From a checkpoint of a small contrastive audio-text model.
Training: soap at rate 0.0014, 15200 steps, batches of 256.
Data: trained on melodies that start on their tonic, played by one synthesised instrument, 26041 training examples, 149.4 epochs.
Rows from block 2 of the audio encoder of a small contrastive audio-text model, named by matrix and row number. Rows with one number belong to one neuron. Each number is 128 + 32 x the weight over its row's rms, rounded and kept within 0 to 255. All counts start at 0. Numbers have three digits each. After the name is the row's rms in percent of the matrix's.
Before each neuron's rows are labels from the 100 clips, of 14848, where the neuron reaches its highest value: "lies over" is the class under the peak; "strongest on" is what is common among them. Only what is clearly more common there than usual is listed. The data: melodies that start on their tonic, played by one synthesised instrument. In brackets: how many of the 100, against the usual share in percent.
# fc1: MLP up (encoder.blocks.2.mlp.fc1.weight, 768x192), inputs 96-191
# fc2: MLP down (encoder.blocks.2.mlp.fc2.weight, 192x768, transposed), outputs 96-191

lies over: D#4 (89 vs 2)
strongest on: the note D# (100 vs 41.2); tonic: D# (32 vs 8.2)
fc1.431 122:098138089083107121113155129163111125124115134123120106114132166128108125115117107166130214136132117110146118156107030133143141130132127087074115138150089139108138062094132094099125115127139148130120130134047114125176000130142121176113109113133133071172098149137126168111134127147114174000
fc2.431 115:154131129094140169134101126160123148147144069120125101108177114122127145091055148144195166117121149143155126147149059128113078160120122124098139128111068145101152096109094120101157175117116124105080198114091131107099127128130093126121088078144127179118122119122128130128083104145103117170

lies over: G2 (82 vs 0.5)
strongest on: the note G (88 vs 40.7); bass guitar-like (32 vs 5)
fc1.590 093:054058132124078134151106125166131064128125172132036137076214181140062236124136140112135086106102069082121133129102199109135126137138133096130149132121072115123045145125091094148192123110155123112098121146119130089182104134128155133119121094122119132116116115140147155083162119122122120146
fc2.590 086:120127101089065128130098137097136167124105152094131138132142136125160000149153113159136134122191095125058143128133159133178137114061085124146128083133133151145139173128113176098114162122103166117138092124144114135129126062180187069097125117134120096144133165096150142126031159065123127131

lies over: C#5 (95 vs 2)
strongest on: the note C# (100 vs 39.4); clarinet-like (45 vs 5.1); square lead (35 vs 5.1)
fc1.1 111:172129122213111105143139125073128127150137103127207096156143157167128166082141127134133163113122115123183067139126133170058161150155149116147137161171133104116149112115092137160092098132103102136130058145126126128221095086141128154127151081135137147102097108133144118126129135120123171140
fc2.1 102:137124107175053130178116140126131083098101091110136143104101126173053152070102131142133186148143110185052081122178074052130125125173169109142091130141130095131117110156205145108121155077142168141141118098088129108198132103155130130074111130178108095120107170094140147115097117119121088142

lies over: C#5 (75 vs 2)
strongest on: the note C# (100 vs 39.4)
fc1.94 095:121130083116086110099139119147122130082131107092160126169118120129096183048089141097102186135126130129104080042122139158110134144107174114129176135145102052101127093125117122113098099112101147126045127139116137134130113111119115156135157127138120108125140103104127100134094125139187196096
fc2.94 083:160111138132150191190162141126127128030133132175138156154141106110043097065126112096131171184099119113137101160161083087129162124157200160118098124117116058126121141145147145097096101059120127175189107202088138110127174150099111069128162148138167133128131128149093085095138139138106075116

lies over: C#5 (69 vs 2)
strongest on: the note C# (80 vs 39.4); the note G# (67 vs 39.9); pace: slow (61 vs 33.2); tonic: C# (32 vs 7.6)
fc1.665 084:120176141129228169079161142118112159115180099174119098082118131111121137135169133111176150087158118126154122144133131116129050132109186126132108134126122146146133125128127114119117098094131127183120129123171104131130098121125177126044046140125137101066102134130180089122125054117207095092
fc2.665 097:128119130125255117127194137151174125159150131140122129159127131129139114099108146171091153140118106097237130175098092181126104133116115139133142119090128121091121110127111128111165084134132119120099159122130209132121120155108125122147150124136068102053061134161125083119088172171121090131

lies over: E5 (40 vs 1.8); C#5 (28 vs 2)
strongest on: flute-like (45 vs 5.1)
fc1.317 091:133170151131188135124170146105102113130130130151116129120134116128060142127153134126128157081138130105132134102120160136077119080129170147135114124143129179171135139161129123132037125132148089144133137113107127194144131082154146133052102131103099152040030076137125084098129102072137100089
fc2.317 112:141106126122169138140105135136125109130176124163080110116122143118136126120118107130110123114113127090124146186086109109146080137136124118116093130126127101120115125130122152111092129091133133106114123123141187142148110120129124120133150157101115126104178037149127094104111186171120099127

lies over: D#4 (68 vs 2)
strongest on: the note D# (100 vs 41.2); the note C# (77 vs 39.4)
fc1.716 094:130128131122157119137170120255039119124138146115130101105146129138149129151123107083151182126139124130145127109122058128140136168133083081142131136114129111115110123104127132172111149087151122128146136164125196142109096106099173085127092144137158070213104128135131158128119119096070181104
fc2.716 086:130102144106121116116077087140123135156146081102097106100131138132134113113122124125128123182069177126126135102122081141129065063102075081112055162113113133110117163103119125164128102017088109097133151145061113110107131140132140122088085064152181112171126095124122153097220085115124107132

lies over: A#5 (91 vs 1)
strongest on: the note A# (100 vs 40.5); piano-like (28 vs 5.4); tonic: C (25 vs 9.6)
fc1.592 107:102105113137102239124187128081134154153167044048134206120178160128144114126125148154136117129145126141144138108131157107132098163097122242150105163197119117029137146152152137155120111131091129166124139096163149115140114123120136149121140123140152126194125127120171131128153125126146184131
fc2.592 097:089132144097180097133156081123148114106127070080131128072161160072121103112160101118175137143113158102144136117140159094124122132198108134077160133105112059000131129131119146119174094130077081053115126107206145167076129094147129162108123116129120090127087133116142178121114124129140119158

lies over: G2 (56 vs 0.5); F#2 (35 vs 0.4)
strongest on: the note G (67 vs 40.7); bass guitar-like (62 vs 5)
fc1.502 089:084157109108122155084114144143069118167167133143046082085142105137161090136085150120136081143112102116113114132107191151135192139127114091131183149117082115107120125126073127144100101117156160163118093106124255112119080103110130135139122115127152101101107147004134162130107128122144106137
fc2.502 078:104170111129210162120186124152099148123086094130127141187145116101134087169136140123122150153076132151239163144128129131097129088130141176163152123128125145142134110108150136128172112122055142169153099129110131181111118060161186148137182143121092107165079145211105136119075056098098131131

lies over: A2 (87 vs 0.7)
strongest on: the note A (100 vs 39.9); bass guitar-like (52 vs 5); tonic: A (46 vs 7.9)
fc1.467 094:156185141157123034114167130062149145128133120131078118140061186156169082168126171131128102105188121104147104132121132106062123137154138092135127105126149137204161091175144132122129171138116125158118086076137015103123170110100116125119126153159182096150131148132216124168141131156132146103
fc2.467 105:093216124146114098116110130152110103143123119142112121160052121103127156151162117134120126223057120136166158136137112135014121155125142090126129146155175132241182121125135161207124128121180120126110191129114147132149128159098128114130093174141144206121139105171111095084114116113113108147

lies over: C#4 (70 vs 1.7)
strongest on: the note D# (98 vs 41.2); the note C# (85 vs 39.4); pace: fast (67 vs 32.9); tonic: D# (43 vs 8.2)
fc1.249 098:154120147146100180145158127075126110155146114124171110112128063105089047079139133153095080124129115152128123126127171094158129157145134151066124139137134113129128132068109124076132101142143095109157157083109087151098170099137154090126130134135194165140142142137131121073150095105125134125
fc2.249 082:136057142126207123138141120113145140140125107103127123113129120140121085161136136156133116128123156133223141129215127107115113130138064090128105115094100117076148129111131133101144139077106132129081148121132133128151097118138109132065079138183142131174095167108147103153119116123168136162

lies over: G2 (78 vs 0.5)
strongest on: the note G (91 vs 40.7); tonic: C (29 vs 9.6); bass guitar-like (28 vs 5)
fc1.154 087:097139125127083133157124112156136039117095161117061154072165195134010185137161109127096126117095079121143136130133167076133122120141113078122085155091089082131087149142110114142187146107124175122089143165075124113172117123112140101116133127167101128127100069184144175096166122119100096151
fc2.154 086:110064100087027111130091125120130084078127199146131105134123103106120028161155032129144088125169062099000127121085147149170150108066091129149076098145133158139130123133129156115112130127091133133126072097146095136146133091143152100069138099134148094141129137081131135090053159057128072135

lies over: D#4 (92 vs 2)
strongest on: the note D# (100 vs 41.2); bell-like (65 vs 5.2); tonic: D# (43 vs 8.2)
fc1.209 102:082123125085084146084156137143109149126158122082132129096123152140127126110102118203131137144142114121134081122138049132152118127108133115069124173136066143089177083118158131120106086129138130167122149133051122133186041121126144133144119114150135073183074153122140117129139142097107189000
fc2.209 081:133088145059212153150117128188124117133146066144118080099179124123129119136079184135172157109137115137153112145112083138123095131129119139081137054111102168095131107123130127085136158150129098086069152123118141132068125119121060122112144073127114151138091143118120125125109126145125120132

lies over: C#4 (84 vs 1.7)
strongest on: the note C# (95 vs 39.4); square lead (34 vs 5.1)
fc1.476 107:089091107137129106118154103126185136113121112103194136042119100140148118198121121204072065133136111175128089118160123126120126125199132127104145245143127163151159146133129123126153119159123157118111085137108138106136131133128124118134109157114114163130095103130129111134160114106139003146
fc2.476 091:179142159108122101132155131115127119155126126123164127112108117117123134180127121234060070131183061108150132109233201118126137073114135140123128116121136124171127124145118103124151111131126119131168085161152104077110096110140143170135152137121108131103120152171144087120130136105099086092

lies over: C#4 (90 vs 1.7)
strongest on: the note C# (100 vs 39.4); the note D# (91 vs 41.2); tonic: D# (31 vs 8.2)
fc1.326 092:135161136118122090132121130159141119145102106130140142139100111116143128084154121178109095136146128118119100018150166104114157126132139106112124163131131129147122128099136122140132137154129115156118130118128003129113182121093039142119130111109156135137188101093207119140134122129129089110
fc2.326 086:122128217126151064128110126143102100147097129115135154128110122101063149110125104163126115147061143134134135108238128130087147120084141109097123125132138088167140121116088150168145135056146145115145130133075111071118136133114148130087070180116150119180135088104123124097106141122142132145

lies over: A2 (67 vs 0.7)
strongest on: the note A (100 vs 39.9); tonic: A (43 vs 7.9); bass guitar-like (34 vs 5)
fc1.378 101:150142166127137040050123127083139158158116104127107128135101175131119110135114187109134128120164076118156142123118161075119174095037128111147148102122143141227154092176153140146107138159095105153125134173135022134130131124118122128137119097137168077161147157120088133169129132147116106118
fc2.378 097:101174136118130099097126164172108088201129110124098129104044117119133138154185138126129187194122126117104171136114160149134134103197129115138127213145138147171131101128128157168128126128137132088129119146125177134154142103135112102154082092087154142102157122133129123116122123098126139103

lies over: D4 (82 vs 1.8)
strongest on: the note D (97 vs 39.5); marimba-like (32 vs 5.2)
fc1.347 093:160128112147132089135150110185170109143103094104175117089130124132133160208134119149127068142124095132119128115135153094124177201197134096120134172133145138139128164080124130134109101167136172146128128115104178071126067163108155062121114135088202139131162144088126137107126105094100065120
fc2.347 085:173117254113184057192172082117115092128103073122156143093103119094117134176132117216092108129108068111211108102187134132135133115083101134128113056130130113075152074129141133089144129137119122129128062168150071110098088143130110142134134193131108086152058139140152111154102113077099130067

lies over: G2 (87 vs 0.5)
strongest on: the note G (100 vs 40.7); bass guitar-like (35 vs 5); tonic: C (26 vs 9.6)
fc1.145 090:083101156120047102195123110153125078136067164122071160161215149110098202154126111111140140135078084105097124122115156081148114118171119109126129136094102151133095157134112077151176125119164129115033125204110144110181097133142133124128130117170117107103099070168115138112206140130125146100
fc2.145 090:134094074087052134129096133128136139089111169122148125082126139121141019094149050169167121159112070102080126144117188186118128123067065118135136094119122144123131169117113145107147159107123146096090118134123106146109148112097163059098119135132135040110166130080171137140064153135164098093

lies over: E5 (85 vs 1.8)
strongest on: the note E (100 vs 39.6); the note D (70 vs 39.5)
fc1.384 125:131208157178092106122140165083112178128104053136102134146128098131131131134124208126132116141152090136122126179129101108191165169124091120135134127129049180112037113126132175176064162154150142161120182148131097122133129130121135129133130144138115117122126154111190109139137091110158145196
fc2.384 143:126153118136123104128123126121141074136133094130129109175136114127152157179106069125134125100127095130126133130128091125172149129119122129111136130120113206143151090143108037000143165170116118069155127150171135122145110069111144175176136144105126135125087137135179133120088128132132098123

lies over: E5 (89 vs 1.8)
strongest on: the note E (95 vs 39.6); marimba-like (35 vs 5.2); tonic: E (35 vs 8.5)
fc1.83 082:099120167121105162145169119092052094125104141143068105108098100107107120158117138129154097138131129107125110130132221123225149129119159101135172101165142124159123115131129118140080120117154128116103139102098083141078163131208138119139108119133108147113052115092118063063128124151129132130
fc2.83 084:116090147123106164097043151130130128176124127124171142180136094128138093066097109133200116086100158077132104140127139105066129127097089158121123091111079209041053141133104142083135144113053135131050129153135157160114131142091087142153136135137113105142131089171164090091118075134139104119

lies over: C#4 (86 vs 1.7)
strongest on: the note C# (96 vs 39.4); square lead (42 vs 5.1); clarinet-like (25 vs 5.1)
fc1.188 113:121096120132148122126129123120158163130139103110181150057120098142147109191115104230081079137140108201137078102175124112117138118214131120110175244124113154139161151110114100132150120173148159132121112177129147115132135131123112090145109142117118153132098053133117112160160113095156004141
fc2.188 104:158129170123091061139147123115124123152120129124147123108097133112144131199124119222058067138193048108111119125240177138130125088108128123124135098118138122153108146156120118142137104125131115131142089138164106063111108123124133156144116137113122127087126146127140071124130116105101108080

lies over: C4 (94 vs 1.7)
strongest on: the note C (100 vs 40.7); tonic: C (40 vs 9.6)
fc1.729 109:154110164151083120129174140094124133094086140157186143133116087133122106115132133098255101106207104149107130118036113118117125087122110123117142078126127132129080150147087086137107206130130120124186176129088130130105079114137138137169091132107135158130102108134114131094078131146171051151
fc2.729 113:130128107126079127125130117144160077131123108179139132160087111145074131220125127100168132090101147098136135113000110105130130125135147130141069154132179123141137112118128128102111129074129183119060127087092093167112111187146210121127142139134153148129139135128123129129117110163099205122

lies over: C4 (62 vs 1.7)
strongest on: the note C (79 vs 40.7)
fc1.213 113:130131152129081084078118127085126176142115108124098128122107146127140118104126168108228138099156103141136124118104145088119157077016084125131150100109153090185128125151148139126131193126102109151158182147107028135118139110124156131126126097110161068159133153128073105120120140127108000130
fc2.213 118:080155114103046105088138148188124043166130131117123144100074118136113145188176131110129135137128137115087140112073155143121120119165126077148092186132196118147153104123121138137079166080116174127086130124124140162140134135117113106080094118120143165101195110125147124117100072091114160109

lies over: E5 (42 vs 1.8); C4 (35 vs 1.7)
strongest on: the note E (69 vs 39.6); the note D (67 vs 39.5)
fc1.755 106:127128132144103111126143137007096135125054152163175134128097093122147157108089163117213112081168126166129126113088126131148126141117111150112139154135124155124000140115116133121120176152128084136147209105096104126109109128121168163065092133137129153161142131146128118100157110094134064134
fc2.755 096:103157129133116093092175118081186057104123154132143142128124098126105139198137118104167093062118128082151134122089077128140132162145111169135108133126122130131129115109172102072157215127131163090136136098175107136128121089136162134154173170135149121180129127119146110108037119084072141077

lies over: C#5 (49 vs 2)
strongest on: flute-like (45 vs 5.1)
fc1.285 083:135133129136181133107177125122109142135114138187135137117150117129065130134165129111120136105158110118151142119123138120094135056166167144136105149131134190170150141143133116116041126104164086140140136112120129205126119096105134131076138125097085124006005117120133105064129115086128114090
fc2.285 097:151125116125162155148093136128121118131232104137078106107118156120138128160107120141115125102126127106131165202119095094127090150174139123114070133128094086132116129155114169119087152109199129095144118130134165182129108125129138111150138155095118102100175092161123069108078176180132129131

lies over: C4 (33 vs 1.7); C#5 (31 vs 2)
strongest on: the note C# (71 vs 39.4)
fc1.761 089:169119149231080130198149119088139114153131150126144131146166084158129110107124130150174145119177112156143103139156135142103122081134154120156131175132118078129146128125131124152124177105140118154152138135136126133173158122115135138107132123133112136121098114136142140085130113131108077107
fc2.761 083:134085176132046133151136099150147082139165122117148147143122113143081188137150109148086128126135164175120163105165135108117124132142197111128132182150161090124136170154126084144133163056114148127054154097099125119144111136151129130072160119185103108111146127120094137133110057119131155121

lies over: D4 (80 vs 1.8)
strongest on: the note D (100 vs 39.5); the note C (68 vs 40.7); tonic: D (32 vs 8)
fc1.259 109:132121109159101110147142120122157139133137086113184124080128140131141158234124127177123046124096084145116122133096147081115175203185133129108127204140135162105157143149164141156132097211133167114112116139120192082118130145131141071126100170085134130149124068129101094131134120111119158152
fc2.259 133:169103157129124105164142096116121077092123079142144150036102127138152114174143130164124068123190038101135086170092150141141122090148102147119097079125129109131149066170165134081126130144140115140125101169148095063100085127122124125134150144123138134121090206152120091152122148102102084069

lies over: E5 (34 vs 1.8)
strongest on: the note E (75 vs 39.6); the note D (66 vs 39.5); organ-like (25 vs 5.2); tonic: E (25 vs 8.5)
fc1.469 090:131133164157114145156153124059020100121116151121154081164098116116104130107130076118158119052135152154144133121122193124161129134157091132161153055130163132158169136133190136103105156096132109133132116160181107106126162134157100174139111138136135137128052119126105125123133125144121089051
fc2.469 091:101120094123057131069038113062105100112120076116116145098087082137127095120142088117119099096088096095059069132112088131084145120114124127140109137142111143071113141127119129063117142080087103136076111118115143132136129148142114115088143094116122067133168044140145121085134073132140098096

lies over: D4 (82 vs 1.8)
strongest on: the note D (100 vs 39.5); square lead (37 vs 5.1); clarinet-like (34 vs 5.1); tonic: D (26 vs 8)
fc1.201 091:103128126089131167121119166118144166094131070085191123110142174122131143180149079169141107089131183109127112121120135142122145190116137130100138135094122172157127166182135149134141097177071153134151142159092125118147089104121169056122089166092127127130111131087129076156125129062162139127
fc2.201 086:147117115088142119162161128144095087127157129134121124075111128105183124130169125125111085110192015058155156179091117137137097131146067119091126067102140156072086130138131133060102124149089123092108127105183094125084086128094093124145166065130109104073124135101110074150134163146097094140

lies over: D4 (80 vs 1.8)
strongest on: the note D (100 vs 39.5); the note A (66 vs 39.9); tonic: D (43 vs 8)
fc1.536 110:147122087147119124133137128126154134105142066088145125127129116134124125198099121162123066117082107146170092156084127069119173214186120129117105202143133146123164127165151141143143108214141184111131129125114171073145135146126130089146107183076111131154114077130098062121118137132106147156
fc2.536 119:179073130124107108164132101146112092073132074141123155036099112131182103168151141153135079125203086105121114203090138137147107115173121166125090108119125084132131064140159115092127125134145086151136121169139108096111068108108120122138153130128143123123119203160128105145141124120102071082

lies over: C4 (75 vs 1.7)
strongest on: the note C (97 vs 40.7); tonic: C (34 vs 9.6)
fc1.393 112:162095171155078130132152124125120119135141182154102126124145058144131128131141100091188099119149115116127131101087136121115151127120094093098161061113126127121074129082125130066173184109156117155146216114068134144149185080119213158123134067119145106134124119129117132072107108142133083143
fc2.393 112:091076052135083142101114125123178169055149142169131124129195138163125109194128146102154121111100166114129176121139152110142125099158083129177092136116188055134170074104166058143087130067134130101140201192050149134131121145109125107118142103141170135096137122168161130133178105148122154134

lies over: G3 (90 vs 1.3)
strongest on: the note G (100 vs 40.7)
fc1.157 117:144007099150094127156154133152142148121100127147167156085121148119154133157161180115141163119129084144144177181112137103177092103126113194168147147082108129116157214123131160147147255155144128189165124064109096121147127159145134131099095126147135093113153127126086124126133108164108149029
fc2.157 128:091088140116131150129112088149158127118133063119131206085114159183053103088134088123140142132109132077116132135120174153129071197156116176076158164127129112200129193150140103194138181101103103100132131085126116152154136119108113066110143128123126173107082077111087133179129134166146036169

lies over: G2 (89 vs 0.5)
strongest on: the note G (99 vs 40.7); bass guitar-like (61 vs 5)
fc1.32 096:044151124089150099138098129130126084140150147142049100207186136124106141187125101069135108160130105102131109180113151061112109147157121159134135141167122159112127144120134089138144110157144152096108110165087137090178104133146121109131125118113150171124113130135150131166166151088129130127
fc2.32 099:141187100114103129108131171095188131058134178132130096122128139089131115208115158089140167234107171122076128157119094135119138134101072159155114133124146192083111149144129255116085140128124139112171090162085074191138130108122166106163126085133130025112139138089212110140089136099138094119

lies over: A#5 (77 vs 1)
strongest on: the note A# (100 vs 40.5)
fc1.754 107:102113128122106212141188156107130134131143034012143155127215123120131111113117115152194136123144129126140102126130141153135104137084123243134129163142126122045138139143108127164122088145079128144134118098136140113136118108109136122116145119150146125148126135133214136143131124126133150128
fc2.754 106:122141145080123133143141116162166128125136077096110173089153192081135126135142139125209125137145143120103158136130156098124143127179129139098146066132101084051143173128112124122158079163133112074112128136171145137126128054136140151088161133126108044151097138128155183126145119131129145201

lies over: C#5 (93 vs 2)
strongest on: the note C# (99 vs 39.4); square lead (48 vs 5.1); clarinet-like (33 vs 5.1)
fc1.711 096:192129131228105110172136126066134129170083134115196135155124129154131131116125128147168134079147092151158123143160141167079186137142134129157138142139128106111137132098060127136079166127124127128150113127127129135204122081126102133121137123117130181135100103123131120103122112132127071117
fc2.711 084:105135127128005123144144099140124073134126079093140148111125134189057158123118098125119121135133135163049126093149121113130124137106131126143081128176162105097128144143154110148067149053145177121102153113095111112162130118166132103071081121144097109121120135047115152148118026130121141100

lies over: no note (100 vs 32.8)
strongest on: white noise (29 vs 7.3); tonic: F (26 vs 8.4)
fc1.460 071:118109114120127098113199090143172130172057121140145115193130140119112130137130110157136119081093152119176142124091105127119124145134128161191098137128121138127152129111140121116137105237159089134096121139123152117131127133097107138148143127115027104090170101119118236122082033223142129151
fc2.460 088:149135120124112132119075171163126122132107139135128110118148121103142081135151125131138109114136122139042151146097108128110118149142136130126129107117124134130121136154122112139112118109165104124147131116120099161097118139102127161153126125144114140154254146140132145123128169105136131143

lies over: A2 (68 vs 0.7)
strongest on: the note A (81 vs 39.9); bass guitar-like (50 vs 5); tonic: A (25 vs 7.9)
fc1.436 093:141209156133102127076155163057137140144195068027148117141086156150141082145110162126127128104145099107126094111144123126133099152082154129154134126182123149104136134128124141178068129133121115150130070088129055101080178105071140082091106137145172129140108164113128118183123132138120172137
fc2.436 090:104170127078110149115115142188094076131118048104065133121078163092151188138163140132151104185108084124113147131124141144125123135188136167118184115135122102135168150135099133143149115134181116105117164122179169123158127094127150112150148132136125138140137116165224161056130119122075127182

lies over: A2 (92 vs 0.7)
strongest on: the note A (100 vs 39.9); tonic: A (50 vs 7.9); bass guitar-like (45 vs 5)
fc1.313 096:138167174133129041059122126087133157149130106130076133129102174127131111130115195106132128103149080105157138122121156088111176092055128097144162094123132139211143092157158131147115140146097111155134129174130020127136141118124114129125107106133178063170151157118096129157131124147120112129
fc2.313 092:100171132119106094099124147162117101183132115132088117108022115126126144153216121133122180182132124122100159130120172154128122108197155106137128222140148138210167113131106147160127140117150127104127135135133182147153131123128100098129074099116138175100167126137138116113123123092124124104

lies over: E5 (75 vs 1.8)
strongest on: the note E (100 vs 39.6); the note F# (70 vs 39.7); tonic: F# (26 vs 8.1)
fc1.561 104:126093142131106112123142146000056136127069149151138062120102106132149132128070146136165109136138139128143113080124141120177169145115119135118129145140129148116026152124149164156160146138139118136107107120107151097117110156134118139107048130159128119151176126080163130122160120113128136145
fc2.561 106:118146155138141060120162103060133125112111097113123108127153106088125131149102066086131131061083086115139143085156109125160117149127132142123121119117074163131103110128127099052175159144155132068139123118220181119122109065116134141183166144147167124131127125138145111112063131074113114104

lies over: C#5 (71 vs 2)
strongest on: the note C# (98 vs 39.4); staccato (50 vs 24.9)
fc1.349 096:133157111149097151121126136048099118143118081087164078153126108104114125073071159144114145167152153126132097099081131137100115143134126110123076148139118119164138038070039081122110122119112091142104079096119155160110123126100060137132140114138139146117161097160145106172138168080129207140
fc2.349 094:114125151155169154138128094112144141106144076131096157133101103140043134063118085102152185173125128131098165146133136145148150117103110130129124131105130063147081137112179145130097171052112105149164087157055140138177107117141138077108112108076133143189168127129131115137151151122129078153

lies over: A2 (46 vs 0.7); A#2 (44 vs 0.8)
strongest on: the note A (68 vs 39.9); bass guitar-like (38 vs 5)
fc1.751 095:149206150137101146118154164092136150136157071067127141145115156130152095133105130137146141126156115101136073113135114139103097139092142197145134140145139124118147121182104151165090113116077126157144079063129088072112159123071148086097127133183147110139121162117231125183133129126109163123
fc2.751 080:102181138109084153138123124208104085122134077121096139115104193101114177131140135125151130206085108132095134110141148124084115147167153136093174109131156082155195130123100140168135111135144098087106210122131163137151127092109147128101137153142131130137136116168148137084147097127087124191

lies over: C#4 (86 vs 1.7)
strongest on: the note C# (100 vs 39.4)
fc1.246 100:110136203140122145225157152193094112168051158148136109126104139149158083175133150246093105126190100091137102100132120156161142095100151138156154108160142123118128139075133134158125079178112129109150101128135080177122124117145108149142078129057199148123118116110140142104091070104149088127
fc2.246 091:132134128130169107081153082101112183146116150076143134130132151127127126106096164110130120128086141137173134157133203110132142121068102113126130106117107148056117128100093126149182092107154133073087100110122120074129096092093125205094107155129129043149065133085138153103080128147131159116

lies over: D4 (57 vs 1.8); D6 (30 vs 0.6)
strongest on: the note D (100 vs 39.5); tonic: D (37 vs 8)
fc1.618 110:119125106153092111150122134127166164179147088114166131075125129135141153207119128147096055106085087133120119142109161087120147222191131127120126204113139228116137134167136139177130118206127152113050093126143181093121128139129148054127107166100131129134092024135115095125158116097126153162
fc2.618 129:165108153128137126167142106115131077120101090187141142072075130141143120133167147127120084118174076108138103150053129149135126085121120137115095096162123122126163083167184133047128131127122132131126081156210104070095091135120132129116135144122133153127123230123085107147093140074140093086

lies over: G2 (81 vs 0.5)
strongest on: the note G (96 vs 40.7); bass guitar-like (69 vs 5)
fc1.361 086:057104160145096073117148133129139132120130136133057146133159121118108176158126158076136165178095074131169175255126134094166138104131157095159114188111086130086132175135134127138157116168157161133118195104080112135226070150114144110113133142122157133108100100148135126136130116083092127133
fc2.361 086:075126115129120079165097133131170098105151134148124179191125113126126128218135129131155194180115098083113149165123147165166150130113108174123111127176107147125165161146131122101102152131050142112207137123082113169144113060119155177094144093162165071139149112095115100150077183082130087128

lies over: E5 (84 vs 1.8)
strongest on: the note E (100 vs 39.6); trumpet-like (30 vs 4.8); tonic: E (28 vs 8.5)
fc1.135 122:127125168181102106111146147060071164139126062149097112159124096166134120137125228133136120134127106116133110112119107118166181183129092140124150125155092168112015104129149169180082155151171127157116113154148108124125129125126146136130135134143096126105127136099195134126130104135142126158
fc2.135 142:130160129163129101130132134101159118110129057126154119150151133131149164189075077114139126070117102127133141123157100126164125123094128151127151148120109205151151113127107073026177166164100117070152116145209140127136113086124133148230146138130130140129074131124185122118063129124116123140

lies over: D#4 (97 vs 2)
strongest on: the note D# (100 vs 41.2); tonic: D# (45 vs 8.2); trumpet-like (33 vs 4.8)
fc1.533 098:135137120108127063109145100137131156120173114115077109095118210134103119129104152130153175125140105086128133121106118107093128139089121113113132066145125159161140066116140140136128144184113110144128148212094043135169073084149127156127095135127147030205126130108088138130129153169104198089
fc2.533 086:130158128096138099130087186175119126188147104126100079123090104107121152126151131107129158112117146161122163174129109142138049166133126117115136166115128115197195091134099144089142156093141132071061145095102138120127100132125097134115118048147130188086170121137148129127104119121087127146

lies over: no note (96 vs 32.8)
strongest on: staccato (79 vs 24.9); trumpet-like (28 vs 4.8)
fc1.471 091:081126118154225141126185103127122091135146142126128069163117135108132127135139131132192124093098100119080109094066128116084120141121148109131131122121152125125094140145131104141143126255121122110102127128135136108150101159151136129149082089076122112108127121121130144100078039196157123166
fc2.471 096:142141101129205127128155127129127133246095111137091098123112107126185100116087082119109127123104128128121142154114119114158134140147104133115151102133138136133140119128128122108132115127114118092121127151110149138108115128123081154149088119077102152168176130132140135140130196161114127146

lies over: G2 (88 vs 0.5)
strongest on: the note G (98 vs 40.7); bass guitar-like (73 vs 5)
fc1.558 090:024141133111124114126113133081126104125136146131018136124203114120122143102118139067116109148127061108145125129114177089170127142121156121134141175148077127106119139121104091134148104159150173098124129142124171125190052130133117122116121138123128141113073124150160165138133136114129080115
fc2.558 078:086201105110120103136130123136130104122112145123122155186133134079177076220132179124137179200118138112117167193123141120100137147085104181164132081153138218126127098129130191125127053113074145156197070136125118158125075084130159144105127122121123077126149155083096138148049127058108123141

lies over: A2 (92 vs 0.7)
strongest on: the note A (100 vs 39.9); bass guitar-like (46 vs 5); tonic: A (37 vs 7.9)
fc1.325 098:167186161141111054133151126132147143134181106152123243126129164133112116183118084128143216136137116101118157100136130111115120140171141105142121125086103140207136076129125121117144118153178127130190135137143000099099164135131111129141135122112151129173089163104113142155160115118131113164
fc2.325 099:132083136049130089082131154159180116142117146130128123207067138103150132132135079125132129197092102172136131125144147153113115156167132083117063140128127106238169073165145149104089103115173168084080120102120091136179126093039128171130130109122118142131124119126106114129047147090096136086